{"arch": "mobilenet_v2", "expansion": 3, "init": "xavier_uniform", "orthogonalizer": "polar_express", "max_grad_norm": 5.0, "max_steps": 6400}
Rows from block 10, named by matrix and row number. Rows with one number belong to one channel. Each number is 128 + 24 x the weight over its row's rms, rounded and kept within 0 to 255. All counts start at 0. Numbers have three digits each.
# convs0: expand pointwise conv (model.blocks.10.convs.0.weight, 888x296x1), inputs 222-295
# convs2: project pointwise conv (model.blocks.10.convs.2.weight, 296x888x1, transposed), outputs 222-295
convs0.119:087150125178129120133123162148131149097129161119148147092080078084098137135102160118141126089155168155090127109120130135132176116153141116092100101156133142143145154090105154131099106090114077131122158130139115105132146130
convs0.120:122124133128096137132091175143178126141134124108157162132085149166089143131122109094144121155133143133122179159171112176119128151125140105122109147125117148108152130105125142159087129121161108124081117127129142123161069129
convs0.121:130142078167158139126107120131137132166158131174092133128124113140153136106121128089163151111158126071144134086146139134113094144149135131072105154069087097150137123128133122113152126113076103094150109130125108085141108153
convs0.122:127106091123130113118093145151109126132155107124109135129109151104136131143139148114105146186142141104121184135128165103093171118154143130132142144097138142113101127108133127169129124160099142137137121137135124147119080117
convs0.123:158129175149122124116136145122121161142130142119138125118120111130140120154102128101127117152109123136074094120164146133142137150128139148144177137145165125106109123157123126156135139109122088135089132145120128147146136115
convs0.124:144147127123112129096133104052102104137081111127133154137109148107117120110153141155108110091119117106129096089177129079157124131167130118142169142118184160105131089132149139144137098159165150119155134118114142127091113131
convs0.125:115097134107114160126099171064169123111146143125146150135098130101120145134098136132170133089083150127177122131095165120109164106100081101114137132095138142136174084091167154105171124148117113116095105126112104113082137139
convs0.126:138180108138136122108114164142117165150113142144143086112110137142104126104109097141121094111176120096121106126153122104123122156149150146084134115097093165115113124121092082137090136117110061138118109129138090131140136134
convs0.127:151135175145150108156162114165148142121117160122205148143164124112132086155115134114120095130118126107110134110107111123117146158105165114166144140145153133118119132120148123113071116113101108114105138124125139105147138147
convs0.128:140166101134158128109124139119164146172084144159116098184114120125122161134114132090116103109122135100159136086120110144153084113165098147125130122115135122164129102111102133099142089138157075146147104103156159154147097122
convs0.129:160118094085097158137130130151139104122175153123109137123120122108108112102093149095099141110167145151146144136148110157108117169125143153121118093123116181133085108112096154122151124142140115085124128090123145123100115149
convs0.130:119149122175140103102128209132095133113139101163090161155111123104135108175142090074123133123121119136107116106130122127083104146118106103133113130179133127154160129108133115109115087133123131114150130130142161143156109142
convs0.131:152101108101136111176119121101126106170093170166158130118163124146122094111141133100102132113110133124080130092147151118131123151131144096152131143133176181127055126120084100128117143138137126137125136133136120125144138105
convs0.132:180131125096142147131116116125123117129131150112128124168093143126148131115112148170109131147147145111101179107078126143130104115117119127090129151093135135134109111175106144074111158132117106190112159144159156102134117158
convs0.133:137129148131119151153130128124155123132109098117126119143129139111081153120132136145143113163093130075141121118144112109093141152136128121133151127112135117121167140115092109104108150167121129128105173113156143122117125142
convs0.134:145114099130136091148133166131132108158114131116128128141161146116121140107137133101124133101114197117094120136122096119113143113096088122117137131130113122121108130153134133140095153193099118148093151162130150118144137129
convs0.135:140095160190118111135123138144160092102164143104142147125114112101118144103131159117075133155114143119092148191127150166134129114142154100149163156161071151162136131118140088114107140101149108149149090141111140077106113106
convs0.136:131146085142170106148107141117098119100163109112113132099143104114143099154123107126174132125132134107152117057142085122126146102124118104160124108152119092126133119133158114093124095115177143150107125104119083156138128136
convs0.137:144129145155141148115107142137124167139113102168160147111107101136108118124115119107158076125098125131139144147143156167170127142106122106150108156117110139121125118122135137153115096138106127128121152162143151134154110108
convs0.138:127131084139112125163154135128109081133138107121132110105121104144112097110109087123103156127110120136096130126137139161083154094142155124153141081186151139095097128165127134104126064140111161108153155131124146113091121157
convs0.139:121124167086110147102132078106127107168166114106126144149176159110145120125116138157180136132133095139090125086150129142187130091141090107109139070148068117140169086086118130107125143141112131093117103116189148103147142138
convs0.140:139127160142133135111111075108138143149116148116136115144137123112114138106200156105131145126144143118148136114145095138148130124122119097146152138152125093139131119076119116166129112149133108113147168131142152154144106146
convs0.141:122161133135089146154165094133136112125115121132134162116114190153123135099106112108152104126114073150146142115127080138139150122149101147173129104102112122115162092101124121124121156148114082116151142118128159146119160074
convs0.142:137114127154108084137127112138114146138111142136143154129144154145128127105102121104136107142123115144137117134107097099153153124113116137170122104128136192124118122121094098186125110163117155142138100112113092153098140135
convs0.143:098144126099147130135091116134112128136114169115127144135155105113119122151133103092101113119145157140133099124135093142142113149177156094121158105148100129083119065161145168154101174158147097111110124142112104121108133126
convs0.144:118126126103145117113117163084128118120147157102152129130133142100114127082113116082126119152159132169118094111168097131137155120111136160135113077137098129147139153138121105109120110140095112107132110098092144140153125097
convs0.145:139099105146128118085153135091076086158110166108095100124139154127123123143114125155129136116101134099127111109126146114145128120116131142142146145149182117117067125128135131172111105140120149151122174178174113111157096113
convs0.146:112148123106148152130122155094131136139140107147108101095151112094134149124134122094153146180107093111105132167120135114145160116111117106140140107097131135141131110094126068103167112139148162137106162137139124125120088127
convs0.147:142106109142143118176123114111101141143136159112099121124079107139107139084125093127127135115095133170081099162104138106124139125144123145105125110142160146129127136120119099157157106130150144135141160170115123143143135097
convs0.148:100099088128140144100092163106132122142160139130111135119106177090126124142171152101152151168151113122114188134134123119134098114133144106117091098140129138086153133128131075127145126125127135111128143177124099154146131152
convs0.149:122140129160111152134136123141180146131154106130124177114118131105130125087160107117131098120137061130110127147125138169088120173068139140108172149106170162127147075143147129102201107102160104138105140171099122141135156103
convs0.150:154097113144113204139143172138088144108161089081134113136070131161127129138120100121100139130083101166171113099084125084117133128123136148082127106093116118118151139107157130080133115145105132118125121144147155149142133106
convs0.151:152123144111097087142090120170130125164109128155087160092170122091142116163170125101117105136118102103135147130131122148152083145104128095117132139125110103074121173123154160167176122135127114160140118120151118129142123158
convs0.152:117146115137115140140112164096112135131107145125127126119082102131147144118134143124105099079116157117143128126124108173131146150148097119127092168110148135111106149119137160183146138128084099132120161121133105097185164119
convs0.153:118112117102149117154123154119127115135126133139121075125122132153137112137130128133152126145151121130090143104134127074111113132165128116122127140170110126151160176150109129133104108104160145157148085127160122110138166141
convs0.154:176125123110116091128110141126118147108110161107083180117127128138137133165144120123093131130104119115083147136119162125132150142158151129098121143105114133153140099157115119160126132110149101117108154134138125139148084106
convs0.155:140123145144113112088150143120141139099093112148122126106131158125122081113136082141126174133168110080131117143143148147060119133103144121135131144135134108156148125114071148148119107130118092179121117087186119091141133147
convs0.156:141115141130118156154094135107129163145121129138100131141108095141101091097150112139145115165119145117161134075147149115104175097104161143117100123128121087164114161182083152131129121123099095125094130127134090133133151157
convs0.157:165132144128133139123126093145133102125145117145088117149180132131160091136141165128124130127101132112141109134137090171108114153109162089113134122178109121181143117161126089109162107103119129143122117117142143131089098159
convs0.158:135117118116123124128112098109162138133180104087134108120133147137159131118119102115121104163114138101112174117151157136129137119150163123109134134108155138138111094136106110169150154142135126132151100149161144168095125143
convs0.159:160145130129097138098102096146136111133119140148143151151139111098128143139116139154111156142111079117159137099093127121136143133155122137094119127146171114144107115084090096138102098135151118131123109192158126104099195183
convs2.119:113122158163090128135141165076112179121127148137133129115092074139128107145134178131139130094116161117124133113105078121107123112095145141098116103115117135149117119093094136131148145065149145135134115106152146091148158136
convs2.120:122130106108152129163113138017134128098101140104089109122144107139102105156133126137104164099121105130119144153142111115107121110136144105093130095138090116108160125110126125096098109117131137139126134139111168099082127115
convs2.121:179088118129115123086143126100165112125137126128138090145120137115114128108113051135137148106109125135137165135129113145091105171131139082142157177120148119138134143149128156081122136128150130163108138127093145159122122122
convs2.122:114116117121090144140114152163152128122116113102117123094137148154122171136191155139164186086075145128133117142157138129124151152129138155134135151122154125099128134131118085146137103106164144140126126170163146150129112143
convs2.123:112120145143101159141139088113136121124139110153136109161118114135151111113151155132133124126137169093153158148117127136135133119158167116133168102113137116178140139123136166117075081149143090168110148110157112061131165126
convs2.124:092117120155167107129153122154137094124166133116101121146131140141169097130118116142127120097095140140106123184099161139079133132104104098115138092082114111137146102098124141159102123108132071138164139140135140130121119091
convs2.125:158132138112164183101078139063155108108113132121134136103103099127099107130133140131131173111132163131114141097066180124125088152144103092126150118089146140126171092103135133094191109127148155123067119105135121109120101121
convs2.126:113123058167153114140157109143119148079126154125158087108109130126139101123120081133116117130124109116166108142123152134152124081131160142147133106102143119143131139151153151139139142154141103184132093111168149122153145136
convs2.127:118147138109146154162165157125152121137119121165157162082127126128117119093138128134077118143158126135104177152139161094129132147126147141138112167145105127104134104139109143090134080135115158091139167100161144090158057134
convs2.128:141159131140185103119196114156144121143137129145107123134121106088138152138104157110154135140124128113124153122121078162130110149106141130063089109097130109129122095088124101135129110154111109108149196082163145158136125155
convs2.129:140151126172150141103096104105129133139112100142132140131132141158109109084131100061106122121120150143136148138149145138111142086134098102106121146123096143168183185150119160160141105126122059113133138123155116096118146183
convs2.130:166133065116148091134125119104136118152148120097162125124125099179115110106142096121125089159132121139124141106177127132130089099119136171129115116110068122133141073120137086125157143120123118130113124088143149156143109140
convs2.131:135174148117140122130065119140077102107159087110139102137134147114080145121136133143144148144134095103138135128145134139114129121095155142123101145106118147143181136127115165152121145097167102166110062151117141142127119104
convs2.132:164091170085106114139096189148127114144118093149131160142121146119134169131131161117118144143128135102111125138090117137145163108105126181158125128109115081081160141141156137084111167118104123071133136129113138193129128112
convs2.133:098125136130108138141104123125161159084127132147123114156125119116154141151118110139150148136109150129087096118197117088147112102102078114170119116119153098115141133146121101159092126137093107159137157084133139101116108106
convs2.134:099108156151108164112143142154132176098149104167109169097127104153152123144171122129134166127147116159089111159136157140101143125133132104145136144148179117117122140111137114139125124164168091131142102130144153136139104114
convs2.135:072157064100146127162111099095103157140135132152140173120069115155167134118151110149168119145103160125114111155142143130151133085148158123162142121134144094113081141100159104103125150093178123143095147131098126097120097132
convs2.136:148141151136127128086137072137170131129134140146109128141137153131114129151091149120123104102111081132110122105132132124128133133111097165136135190144161144155103111157114094159122151083133178091127114153129140118105127119
convs2.137:119105080118137094130101130148106095127103148137073115083097112138120131143103140107142135117139164069116127113118120119116108140143097101112158077174114080152081168129116156124149151156123141120109130141132135127130113120
convs2.138:102102139154143163127136110115156108164163107115102131127134123145074089107102100153101148138116129176127137098168150123093143161061159147117125095130071128142147171124136141124151131133109152121131105129117090141065159127
convs2.139:164127145134146135102104149089185159137149155119169160105138136158096136082138141117141120135090168131154157116088121154137141132099093091098107094149116125147155145112192135080103101132136074122153111082106130093129104150
convs2.140:096139138140166114094091147137142141124132152129151125151097146119108134119114124131116123129128116122157110106138148131144128118102138074137073119102117100152128094138152099095111127150164154154140138131146104148084111121
convs2.141:102102134128112134108153128124124139093115155145137133156155159136141111126210099137134145110156116171122120105108120150087125110120112141101124106103117083108169179100135151120153096097144120152114104136105126181104154142
convs2.142:170129162103134163093143112150172131151115141180192145139129089123109171140152082131136081134152160160127133163112131100151127114106097119139105144090177146104156154104131069137126096159159149113150111142145153112091115079
convs2.143:112181098134128166096108131114132097131132153131140136099118157146115101112080137134118131148117085145155157125118136072093115094140158093110123109122129154129111123089099106113163116122146086097129153160120118124152140122
convs2.144:093084108093110132146152132133092109158159123149154110177123067123119071086131123084106099140095139166091073135110130131151141120128155109161110102096138120146113140143131096123121126097103092127141102132086147106115136143
convs2.145:095091140088154112136129090135101145076129117114098145120110114125161135109129131100103109098138133127087164122156095126085146166140150070096149113170073116154108099142121121101139110129124105100087161120110125139157119084
convs2.146:113091154149110090177148120121108120085148131096160124170142088127132119115095179104162117114152122091073144152138098094135168145118127114152135138173109101169152107105131109097088101125114130136095151143124099139147145136
convs2.147:114188150155118149107163117124136101116145124154125114113146143155147101164189140133143088106122151116142124114109139105129164117123122133099122125174142138158142158132119125072098181151137153107142117142129123134156110143
convs2.148:118146133089134110179136121117135112144113128137149142179161116072121134144115136091158186102076097127085123143076154136152102130153085139126129124094149108107117155132161102123147142099133124112156097129137118131115163105
convs2.149:177106104157092133123142110178173116129135129132120110149127121118142104148120120105083102107160144114121096152082127107105103127117148184165152159126139164142157083109099158125157109093092139123146113152110117122183099169
convs2.150:125121147165085121100108103121172069153109124102159105128193142129153140139105160163126172120159121117116109142123141176176155144151123136138154076169142098142148138116137158153102165168143159162115131174139067168116095112
convs2.151:114129144109170120122101175132136178127126119143105127131160137121122160151147103132108133130086121108149104126100125124106121140121123137148149107112182125113114133101124109154183129079123127184145102162120139156084158145
convs2.152:160156109160115159120132100109126142143149115113185163151151139158105118123109154125159181146149130112146159165129108106149119116114157140087144129087106134176082124135138112102116115155087116165132161154104159118144145142
convs2.153:129142144135138145114130168172090138126103161121115128134144136157131088113155172119138167158090121122158136122166132165146149168152162111140124162143096173127123116125141127147094098153144160134106150097117187119087090089
convs2.154:112138119111162121123105106172145157115150149077113111176116146133113111065119118134119145139152142109132113121182103129129102114158089156136111107145132117088168158144114107112093134132148137105144085092123130106122140145
convs2.155:150104134109090126124117167137121135103116073086142101125063149108140170148126147141145094156087147133176138123096152110169172143178114136105128173155115091121141160097123117098073115135128116094124143143126120108135124126
convs2.156:143146160085122142096144107096151098115116140138188092121120157104106176140080118127098121118153119111068096163111125094147118075134110143145106112136143083146127177140156079181125142148130128133118112118143158167139077121
convs2.157:081110126071092131139184139085141125126130158149131132104144127109133088102110145133126109134148126137180114112131130151124138106146104129149120114147156085133137202133142097096138143141104104087083157151147108130159137114
convs2.158:111139106097104157103138096110143126132115093120104117129133121084129137116097131123131144133105159124144145146104092165141149124117121152137161193144148131101131189135182099118164088127128144168151127148123128157110137106
convs2.159:119168129147109133080105116133145138133111103127177154114108123112130146137124129157137140119065101117171140087090126130130141142175175127091118142128145091113080135124128109158139108160142176106151139141141155127131137160